Rows from block 5, named by matrix and row number. Rows with one number belong to one neuron. Each number is 500 + 50 x the weight over its row's rms, rounded and kept within 0 to 999. All counts start at 0. Numbers have three digits each. After the name is the row's rms in percent of the matrix's.
# gate: first MLP gate (model.blocks.5.ff1.gate.weight, 512x192), inputs 0-191
# fc1: first MLP up (model.blocks.5.ff1.fc1.weight, 512x192), inputs 0-191
# fc2: first MLP down (model.blocks.5.ff1.fc2.weight, 192x512, transposed), outputs 0-191
gate.421 135:454497563478438444506448487448557542482553574493388520454550470529503512558530494464434487457566565522500473511508543592480513577577543390516485501449389611497544461403505584464464575516513448477574512562545490553480491534559425481488566579569516472543574484526415541440554547512513560503483434406413543510421550570526467527496461424470573455520484462492479428455463581530484598513544409460424531504515419531550475508472436508457470530494544521525541482497380496480448510575538508439483447496597489554363469511515503506419515435545372502507466536453526477574524523495483527566
fc1.421 139:477507559460435468534526464412538595592546539528459470451531494525473513532525485526502568504519516413525524469494518580495443589584552465475542498502409598494447440382543516399453569406514470442538435543524527531492532471575449391496601533505539518521476473495451531417537570513512514508470489471449478527399497584499471530485466427526512443521494408616442482539435543525495596516514420487444512491565391489460516507488463479516538520404600531405498513447481481534448586517422446549484439529595557482391478511597523529429454530536462546536500527516519513478556534548434474589
fc2.421 125:420557627499531458540501562495555503602467536617538535457517518539437533459487398470485564515400430492415612506526558540502493645462503568577475472519572448483554513529535551487509491416554463496506507487515534555413446508462472540508518429502511548535560575397472439479522482470458420509490565532472548620523550497607598496423579455457511421536459500384488497541495452456568508495506499451475493434517552561531519516434511592491458522496520464448511488450525480522488502425417549524509530503502584552537546468491491545466469470464343456515477551445502484499502540427548554545
gate.422 085:514508544521493495490403417464496506449453472522478471498445467495517525503542569469493479534456531481459432424542548581545552519455454468407399460532464362473375560555505552463486506503446546562511518552424474423473488504522542444523438476484541525519527463494547444499578616467519541541498499486512496640453571530446460539575454468597505503527503525485606499523430463515549491444510466516459507507513498448488600501510507629494609489526423507437609497590437490437526478430452539399514493433528432438499527546528557564454519466505389497436562523511553474545554391579495484560
fc1.422 094:441562426495495523522652423381453473387572461457510515534474526413570600549410349543462416492483489470534480546541482536440482572524424468562496469541589488463547547535464486422523494493522556444492535518476566528421476524491552525527499596557590479412510482521525504576464484447545368506467546577509499564559558443527554465416493453524442521532529522424474545475408556468483488547495497479514436500500489556557421495436512513503448486457440498514587514472469504465533507492549508533481497491466496529528492536444491348521492505633532390483502546447509541544511539530495478527
fc2.422 091:483535520487522527493535484448463570499441491531537544469456494399447554576494517406517474489564466428563499569526520511469595415480542520503469536533526474567554478498408451505525536495503535517519462475487435408514555475542493552437511429518529636444441502499424564466528572483499435514553503517453385445452460526420512549523439398553442498508541563457543443518405489460471401577481438460463488482552587496527473569404449514455508421515524493451461549606492520495565499518491479520503483497463454506501537434575599538448395520496563468527512361567546442496452556445491431353
gate.423 115:492486531463525536494566465601529503588518470530474477512539522491475579601464425421492460508525414548495474416508565473467542423549527549457588499529515475473569502507430389524523523557534518428419505499433589532512389426411473440512555508405463499472559403619451481539516536523527586448552477501544508594510466502528475564556462545505486547566514490436484455506419508601524545444474544490519457535421563532460504487541541487529416480527494480503508547395554398612481514468566492430589510499443476592463567460483484519533542560556404454494599502410528448530511491453502481538
fc1.423 112:434450455527588518502474580414510551485573579503572494478427504543499406407422525516564556511411465557539462557418488558551567570562513503445473500546462527487560516561549499440536472558450520506513572497536521419523500525545450512472464465487453520537415563501567526556501491542506551612461523529509507522540450494453501431446410461457617521433542501527458460439490434543603448496525509481488426353525449507448440487528535476513528528461537527538411475562458548354462465553519424444448539564545483475524424521468515435473521460430542575547488508602475477582470443539589479502
fc2.423 120:550543499542541420643418444464512649574495468503495535593508552544505428521490532570482439574541526582555453618418454485531488466562544387491486497501506439563495540494444420539556462486463541522565515501558533502418568377478395509478534516480427557525523528512370510452444518510499526497596485433455589452486559458443541553552533499558465491531501479349472521537497540444490512489489496555461466466457484473557502502571481486489536522416447573457533506476455465485531497483546499520503430542514589453472525509471559529520502549536486490473439452481540546471489531465363395522
gate.424 108:512477416497501499465458460593501450572437460534451559497446564533516503534441462556486546456395560482459473485428466518406534521601455473431461508477501543495491447450438534468541492550474573469599501509532531599406509597432543481503598452540422488493541521510424594463492508495501469534450502499466520468456459473496496543451573484463555434453499583482516479525527508530544499547553480488445455488550487368577562536567555412524494566456423510509512465620529406385466524494447491539419524488603548563515427542515479497452537491492412519481589511453526513416540588471561380547
fc1.424 110:526505430447510593469475518431471509432499478515525554496453608502412509501476484555561581465439523407441522489481435575454553511481442583471505420460561622495532474345452455546548467518522479434532500512505485555504485545502493531435521529434449479576561556460545606518486480551417494557468551504547515454449500516387513479501517485507558532453508412578436414512568563502525540505488471489452504463593459374521577496436574473540567543510462473548468436509532467492435452484400589458382508533524447504480484561497473603493446439452508462417545478545571533558514486491559499563
fc2.424 114:546540584480614525522478428532447586523582538448433512483524479477477445546569471533442611449449506537432399457475548510464433531586480578461529596488525508466472455453635507488564409463457495489518488491529423532311569494505534458491408502528491487551533505358523525458528487583565547493575415577480487488495529522578511539440444411474499494536473469435526512582518528519506495534454462498498531438480468429427493482473416470505526429564500455517510494458512472474380484554436523479433548475450496535533492491556597468467552481497449479537437521555516523446430477546468535571
gate.425 045:517477471473505543503481491561524520508518450483528515445453523525503475507474483481441525573579491505456505464510478514516536514510550597441465452471536529554485446560506546535510540490500521513549449534468506433580483448532508464496497588432512539396535554496506579564432590526492548499460559367544463466585481455487513411555486493532518482493558524497504644486548610516445519474474481485392468464470475512409455492523457517554431452528563510477582581492531496471471566518492413461502541502434566503403508447542405546587508517591295514455383574541528589407498568500536452591
fc1.425 057:549506501455636499473577543620555497516535492538583485503580534455462405442462460574434473545545514529414506476484530575571518517428546572504437447439400524485530582486514563535514580478511516489562564525464509481474531503552498506435441498512504505386504516484531528552551556558471531481483441478552481468420505499510574411537487554539551522607549538613482581534539549528450496438438457526535430488502524529395425436573456458526435439519494477443460617541558514499486608549498436487471515456443523491519513412554414519576431494510479476479484521527510530362426445473521510452
fc2.425 054:500470537582438558594459479487518452524444463492501492524528402616450471554507497568506464490505503413356562508535533435494593433486542548478457506524432519514509582515507562538588502521392568512649476504473514466511409454546441487467497448458412529463556457527477548399564501554415549581498463468532468501461477465513520588513562386473499476549551489539512535537503507503433480541537585540447497521486550516504553462482569493573461464451402500503491410517492531492545525627493479522509423484490495446457509525431507533424502456515405508515442528377499537492500461577547618557
gate.426 060:387536481563599508480516424472525509487462511494437652459537366498416522433522538467533517486469476535512484506550475482484561534520483437514487554516445431457462579517493523574508479469489529552489545527460472501577554451402551536510478436466555544374603532472548562534437576469475505475497592434497544517474520477395540566544441613457463472498512485517516498425531516437498421531461441435565451437524550508428464508515497427529468495528551474451443501532512549541553542452394647485580412482514531472450525451481550464386516522444378537579489496562523521493483461493516492529
fc1.426 069:477510501494531452476501465444509361437422495621467465496491509557538569449393549459569467468466495482486422560430373476549463566445509452544533512538517478418502503486501547394475482533482495478416467501478510483490427579521381568489556589600610442556553487419526546524506501505513529612439537416371536473537504445531528529462532427481516538528504533445535473548526549480509530493566538515542500538551435512619569519504464559581485527448504443489530504481547418515638545559521479551447580478474511540523405494515477522559504513464456478447549508446502528511531476506476412421
fc2.426 070:630525469491516499434623513469476423379464524521564536498453486398620521436517488485552367550516538457482520441469478518451475392398495498457475523486445423451530471519521579512509531590424472521384439479543517468507514526498468603547454502399473458489548462465395542440483383505453468462562516504545421429438527473451504489554529536559451545546536446481559465460454546498522514491570476523538638488562607470462561515482533520457494537560547488535501468507429457471485496497526458496527506489485397529423486529382500546495462544513552565565550532505492453445471516457523534499
gate.427 069:485542526554517574494552532565568406507444453537594508450484498451587468426507534459578546415541544534445430602526460513573479459643396476531488557529599493538521562480458441476505473516475603505480538507474529517481488528549474456455540508478498547447450524503514535560522523436458496527465464394585457550479488472439532523582524513439429502537494478433488545527530458549474410461509534508467460482544521455494531574444583578443360568427577500523480463517443477517546495450419479519496517430387464509508379576507541529592439518548377511501531494494484492488479503462487404589
fc1.427 083:426540371497496493391504551529458471510535460488561599417521496485484575314466433515568527456556532529499460459469476562550459518470390457456509557529595544490551534413461409489497579436423533491479411559503536500519438425544475557506620485506458504503536462626366508539479477496523495530529487479571486485561525450501500547502547581557445509511514475481533523564567491447438549504497542558533461417468476483433539582450529452468466485435589541551510490560466501560439558469443464495522498528454582511503437523484488452527504522436465465525546498447482480429530500499467392594
fc2.427 080:513481477505535484497413527477474420371445480487441569445462542477429447565601523532441544558540515554461502598480482527514493437416494491559460535517477512454501485522422450512540615555520501439531481478482500484527515509477481457517604524527539447467539499513536483485577601521477414475573409489540495458491501492570414514510504511406621512481486509494482464577460602532522498568471419446404509518432419510511528448434610411540466582488507435482525430544443485479471518499481480490551593550573419448463475410598561537458552469542468581530586543518497435539504404439424540488
gate.428 126:544500611508612470546473543472493479530495467466566473558486367457542514597416457576465509512441431483486495563493599447434435506567549533605541459447493562457606516503606505415456517554462363462506526458556528545426452580510513510429492552543503579433494574605509527498511547488515512427475484514483450438551536566424541533447469490471447522492493469572477466486543536536511559449459496492490476515480561568458447433410517495521461463506460524541523526512522547534480456529435460587547488469553615453525460479573481628505554493521435539537475504456541549562476470441499381525
fc1.428 125:499414521464445543472484524529485550552503564512605480493535440585506505485490527564462438456535538412470530488591512430441481398515509594522414442465509558483504461485486521516504532503495452444532556552480490475477515490505514439486585561517524510497445558587471573462616496521456480507535418514437470532389532536441483534471534455546423564471479425550490440555467510561436638534483527513508478479512536495379474453466530447507462453603458521499396514530524539544445466511558515485538418539586576476580549496543490519535620417478445446512563519501507584641470428480396452568
fc2.428 125:348447503522551457571442490529540542547470526562527550542482452412458459439407424449598581564394539492515531538441562549489533487525487413624465470609535488514567540452378409567542410476575547519486570453446514510465491430563474463501493437461502503478508493507529512454478467550536482488504536520503471414571555566510529517428502441515431503499492507544529546412481481445516580512545489487408507448508523480570459435420466554467483572482545508437568532474515476530510449508524471503465569537477499536535547556449515482412596527553396509516406459510483598484459557473395501467
gate.429 133:537442490588554436379512393472493534564517515473524483548512577568480493567558532455502556528483461499568359491448511459503575436481427591462497397485501415507558558475534572462417490510507400454478504480491466523494585608575523552517446511492567580472372490539498404539409617481434454543524506510477522477533544450463512440468489541518508492499516524556551493616522540538491481440460472597564489642504487516546454530392574456425564514504412517520525441464473590557531444474504492483488512542500546506552486479537470460510516527482450524481537491462517488479494456575415470545
fc1.429 136:520473361566480510487515511486515441621494504494476548555445464579503583478477466422455523543499503505518500467473540505550538490536492528420475430521600452466584605457541498392507405547441505556512542449458429485483537566517458492526402516480451562487451529446525464469458588475523584480503526556492487538477595536617484499498489418463582526551511475559444503487452522598453520502439540594411480560494507434471544477478548505541443620557468551481582410405451516473565412518529572539504482507441528499464557446509502539520518490453469535517468545480425511448473494673466438522
fc2.429 120:606488457476513469507460537492460577498462523528501444459527658521474367465469500477501470441432456506581660521512502552549509430455481549459534556422571500526474499516559503411436476408492543477463455511524447554507494511580528587482399513537508440545449433478422504537370534454446508538508544531486453537469483444539569434537462436531508499470442487518487521535514508399492490547537600542502473536506514486486436420600569454501456405471468576443469519592499490435437513456400429451485518573436415456457545543423508453558488522537487565511532489472402535518489480496565467499
gate.430 109:511497575572436477500457436516453461473425561487577500414483461554536502482576470519543574462516469475573553413535493478482353556505438483501489454564543559398483434543558488533519439444468578516477533466507499562447462488522513475510506497539531577563620525457438468554478401492446510558454614516565457559527514478381508495547459534485468492492494490560486465567454504565607441462483445504484480500488524402503528493557531608475472463522560419489531528604518563494430603445493493554501409492374498477544486535553539482449527514543422460474449581460438501446531489585465405531
fc1.430 083:491495546481353401511545470499472454476467426459552493410562535606588441460545452505489563445527402474544496444568484600466439528461470547483468481556520521420527414510500405450539430487474593561506558473563492522501459443504522514512415534529543527581525560481508393499563388517497515482525549474544536603502561469434509459547544507500489565468509550513464439572503580542559476428445459547423538532430507433518524541531526638581481499528509498507535498580533526535532597527437441534519440487435552402476443455508504547473525528499493428436422477455492517496533558535406453479
fc2.430 101:513452487476412523427537494484438531493506442449366455514572531441393529492542413584506494480540496496450532473571533475505501526610518478548479523499517506449495459468484519480526567482516538526409514417472525459445580420511493568458498513531425414475526475487574545470477430554562489520434491486545468404522473539501495543522524378553486467494470556517408422466548493556513573514528533528560517466486512531418586508578556550476405509503442409499429459429644540457345519565558511518553555550471511499476462523478549535553436592501437526411554479525546391430539498463524526465
gate.431 097:529357541652470564552449477438628474556558499534445498622533421430476440582566530466584559507564475524558440454495509502472443560552494519499421478550473611460482426520486493466476503515555391507482437523535481527558524509472530489499588466426508514551529523493491515593517455497505617509521526507393534480548473544471524455457543455516543447552463507466525465500535470562416492544527518460500504597466539414564480435445477516527440511522474523470468404485491399524507559651503426487515481437437489471508526506460455543487587531474454541485422559509584529512421492555491494525
fc1.431 089:540579467456420466472641564568374596515462511478497536419498514609464482488421438586486452500414586425428585499521553491493535491450510454512458500463521525512452512548496552546526491426421607362505505456490424472406469492494430502552520466578501507428387460510500497436409460502510461544569498508621504451497499460403522547507474554497470557465523491535560564492463493546519554509458561533522468440531481485513495520497460551433463542497528434566524545579456621508509467428473465577501553477492438531462473484570545489478442474551486404535560493464472501494532434473510476404
fc2.431 091:518524497463511529417486550456491594400423507553557556448493410508433556506485617507470446459574524466471392552520510541473534489323507456504530563475442562533568450474502502545549521467489530428601544498530489613533551460433499382544575466497494439520559633478425506570522493574493527510510504554492536430506506524437418508517445505437539476524468520501523467537487522530442475506539593449533499427478508608443516507475500492479514505430497487583564526501583461478466559448461456432455500421544524487539520467396561488456578445434434513485556493485464511548400414461437474512